{"model": "image flow-matching model", "dataset": "rosettes with rotational symmetry", "train_examples": 97500, "image_size": 48, "horizontal_flip": true, "conditioning": "none", "arch": "unet", "objective": "flow_matching", "cond_dim": 128, "logit_normal_time": true, "norm": "layernorm", "activation": "silu", "pixel_unshuffle": 2, "widths": [96, 96, 192], "blocks_per_level": 3, "scale_shift_norm": true, "attention": true, "upsampling": "transposed_conv", "init": "trunc_normal_002", "residual_init": "zero_last", "optimizer": "muon", "muon_scale": "match_rms_adamw", "lr": 0.0049, "momentum": 0.9, "nesterov": true, "orthogonalizer": "newton_schulz_5", "adamw_lr_other_params": 0.002, "grad_clip": 5.0, "steps": 6400, "batch_size": 128, "epochs": 8.4, "lr_schedule": "cosine", "final_lr_fraction": 0, "warmup_steps": 320, "weight_decay": 0.09, "adamw_weight_decay_other_params": 0.01}
Rows from block 12 of a small image flow-matching model, named by matrix and row number. Rows with one number belong to one channel. Each number is 500 + 40 x the weight over its row's rms, rounded and kept within 0 to 999. All counts start at 0. Numbers have three digits each.
After each channel's rows are labels from the 100 images, of 14976 (inputs lightly noised), where the channel reaches its highest value: "peak on" is the class under the peak. Only what is clearly more common there than usual is listed. The data: rosettes with rotational symmetry. In brackets: how many of the 100.
# convs0: first 3x3 conv (model.decb.0.2.convs.0.weight, 96x96x3x3, each kernel summed), inputs 0-95
# convs1: second 3x3 conv (model.decb.0.2.convs.1.weight, 96x96x3x3, transposed, each kernel summed), outputs 0-95

convs0.30:514520497530455489477483502555464525487521484507489501461554531500490488496489493469518523480491491451534503433501527510502481470511495509464492502516485443513371474479540464515507485475536452482264525453488455471466441565422490491481504472485424508508455516492463463479535501484506489549
convs1.30:483481582511574554437442494446510512487517560443516522465534475554519476484472504512457463508456530519477435516517485468545541497497450490461508479496501482495436478452516440521480529511478421476516520477507453529450590521511497471503458548441477477506366434410521502552531482503557520575
peak on: backdrop (100)

convs0.42:493495518522464552519513501497532431506496499498579480526470427533488480510445478471464528498489495551538502480491477557550472451545429439417431512503438513524483481521524516585478532462554485491450461511543443561466478550547609465526537559529447488473504509595510450489471490491516421455
convs1.42:477508457473501478454458533619477536479481474553478459464501580437521486464486449531522509462466515475511514485489507496464482547446545523593514446483600485498527529486449496460522450543415514523506543449438553503527504485485422513484498454520615502492489459464535460529525482532554555532
peak on: rosette (98)

convs0.53:508453490411454471432464446566493478514511471499530409496404448489528538451503526492523529489494467504503524540519483511529516562460551507491455452534447505531561521512486550501533524562551528410551478486503497522534391441583498543472526478489492530464541499508521514419467432541514493472
convs1.53:458474546499561461503502511508537468534517509485502576521533523524545569520493513492455527459484557531455518544483544468496445406514462498420596536478514506472452482499547499469476544407501535614437473485514521509518538578540499419475462511524474446491547456470505439507462465500515504565
peak on: rosette (98)

convs0.15:499533556438549494452469551533492535495528498498445490495578481508510473500537484494524475462471480536556516539493570477499500524522550558509476501465484471436448542488497547511500514454541519578406511470548517472501515542543483529494500516426473463399401544504452495513569480395514587517
convs1.15:446497406546446493508522509466478532494490441517565492522497503520462478500485508514473554543523419457481498538489480514479527516511513458527532528447521512496491423538497429464446489584489441394525488532490498461520490431382507502464509487509513579597557481539500498498520502501506432417
peak on: backdrop (83)

convs0.44:491588433406499456502486544485515452499476479499468495515535518427475537575524513489508512489470492537421512487471503529487515491508482520506516516536508368520453506532503467492487558470477479547382515475533528494505481454512504465493553514551458452599566493508498499582458534418513442501
convs1.44:522455536480536525488488487568429549537478512475455540533430449538518438506514475518549453543572542481460531535517505454506535499472525500493508509535505599484614496457390582540471455517510548462489481529430472550521476537518518524522508524480475451443475461496522438478488486567549514542
peak on: rosette (72)

convs0.3:490529484497556477489511447294496468556507503510494476475416497495499483489539538468527488510523514525487529434525487490539522493482518521511445484474471493519538503558477429483508469532468476430554433487489553539520527456576508492568508515528490487504475523532479485544398555547512463471
convs1.3:486522514521428568483531504451458554458505537473493541471473538499553519499501441553490475513488588500501511606534480472543417528491481513479481467486556447480506498426516463503502486482465545462453481542552512542470551487481508421516496595466543445491432507520503437618453468491484539508
peak on: backdrop (83)

convs0.39:510546556574466435475489516583468520540526455500499500460588494479527504463472474488470509491492480433476455488547450568451527506472514560490514485491504477665503462531466527544460480471540539515411471482522517420500492525499443466520556513475417477499479545504504523531508535475459449484
convs1.39:458458448388491560523571409450485468504460513462502473541405446494463476485518469479466541463543465498485497491469490466444461567512472504510477533484504493384512532447487465440511487464426488434564543613503515531476488498463527473482528493485535511505493504467430463523490472502503517471
peak on: backdrop (98)

convs0.16:509503532565454468548477522602494467487458510448523535611526498548448493524497402486493492405492495469523455486434468533445488538524459502477547512533548542500497509487535510450504479499476475488483453548508508506512540515444479463488478465405434525490582515468516564534502547439411496492
convs1.16:475494480408498507496497497421480505503515488537484415493509492486483518504492502508500520518477490515427551499532527468593526530426606461417490519443464448528563533468534409518509487475480510433503532473437496507484458484510532543523511522557590552527420467581464467483490487510538506441
peak on: backdrop (97)

convs0.77:448548420502511500538476493597489575519503435472493555488490558453549493537445500509466535504504554518446486479500482531454514582495488609524537549508514467511474468465468447499434531536455548504478505553475508474557528574467481419475512482437526485522440507491434472474529524542504541425
convs1.77:470504491429467475457511506400472464472461499527498422528576408509425453470543515435520498478538469525514490530474485474464556522498593443528510497463454503493451504524493521445541494493471421415456471520493523507531455465488506555534577518515473552493535492563505541532524515466499402487
peak on: backdrop (100)

convs0.0:558503449642483496489490462464516540483495420504541499437381534498502526496535516556520536461511547522512491439541556482499461470472493522515470508530525427519423464519498467457512525440475513480413543540466484435525458476427475484535563510497483449537457488501516487477431484487494501450
convs1.0:496489498551511529480478480527510483538471529484525527496623476550507499553556505459524471498525557578458476477507523479462503537501477481486436494505480492484421480460513500586560487523497494466400437437521473538402533470550559462548467482547447402509495446542519511495503570498474548517
peak on: backdrop (100)

convs0.32:539475465554499520494465514539517495463508475614474542551515465407546491474494617502464488449510468501454487550394472528518501560472424469497474496537504508487547512517462546483458485497497574486479537582544511468505510546528446501546510491470459552537422554508495444543516501455480512451
convs1.32:454492467488523568512545493465474499551498499390550458496522487486427499538489465573452433496499469512552504437538462457503417464517545560475533469483455482505453393529510485474481489511545427453502522496405521525432496502515501530486546485480547454482543430499509486442496548438522455510
peak on: backdrop (97)

convs0.19:505511504578507494498484474475509476522544512502508573491499518470477488426611538496487513465489435467494531478481490517531498537489476511455481498500492466472487650476545498539514468496475466444501511452510534511526511516504483537516505508535604399497530345498518463501551474448482563494
convs1.19:502500468485486434512460492457485576466493455532477487475411508500497540524427496479498523501480555512534456500464507559513480584507540530485567530579571497535501445483474457487516508497507635574569525511428536503528528493502489490478458483544467569578496473562554538530468465511470519546
peak on: backdrop (100)

convs0.1:519475456447571516509510484296506506484495540493399491508524453470504511487505502494509483546527494511493487490520509498503539446528480490507470497482467548477606519542444538473492436554498518521498465474449479518495500475575468514520504479488408539461442526506478479496569499526483446438
convs1.1:455562507513517549504484498539455530507516497462539550412458484471515496521513415520501522452486543488503452558497465499518481514460482489481451460476551421531476508484481416567536418497528449448389451492523496471438560491452511442489498516492498478495427503470501430612469481467478523533
peak on: rosette (74)

convs0.95:503511465463532504475460492575488541501477523525506537469508505481516575479441507503478502505458541503515436544523521447493507469478478494432546453511508569522536537503540525466450540511486500484325444530492426499482528464476495503505450482486462541492467501416500541441636459484510526477
convs1.95:506463520456507496488511461507501509458490542470499458524486546502501441576521448513585472478586473445419531425440487524492453524522490462576508545486531457450528426471464495598563458424477447485551454525550465526482485543487501538505570451515432505497561524521476465490479514492450496543
peak on: backdrop (94)

convs0.9:488492481443474479494507458528487479487507492504466463501366534451539483507502458497503501476512501502493556529540488495498467500507504500555507534502488529460519528472527417483517528525444426507716440491514534493546463495503530513491481505520484448481569525530491485518440512541484549583
convs1.9:505587567449612442490468518494538461488509503492501566530550493503497536461481529521480491518494566510457438505476495466536516448498472466433537467473497502526534439510493534476470483431525620544461570552490460525516523520601494485567450527475513499464433422468512517471507481480546497490
peak on: rosette (99)

convs0.57:458536492477532509474484371465458521458479533509604538510549519502459496495529494505543516538529490529495452580413500548520523582481536500515486508534410509536554573530433526470491462552456482558542520484512505514511520556518531542446519535581562535488506488483541484522490534505473421493
convs1.57:545438524516480555488471532564543508465506502460396502510435477491505475517535479539532449488503528448442525539571459506435441494551434457564532487509600485438451453492484532509521529486574517517506496564593496510465546447527509474509473500477513559466513516512485557489460404486496540508
peak on: rosette (100)

convs0.88:457484522546515480501514461597495483374516523483519492567483471487492502528527430551516564502508501479544516518458531511486546483455492582500466476469565524495446516530512524496470500527491591449466582530460527486527551594482527552468403454507458484539487550546500459503525509491433482547
convs1.88:580550505578448546525519503448459507608510469508497519341555511534485505473538519505515497532473481470485489575559483507503473519500489457503495523497461440545477497525529508508498465441504461475529430474489504526496472509457497448517583562475538557498557455528515567546498499529576487464
peak on: backdrop (92)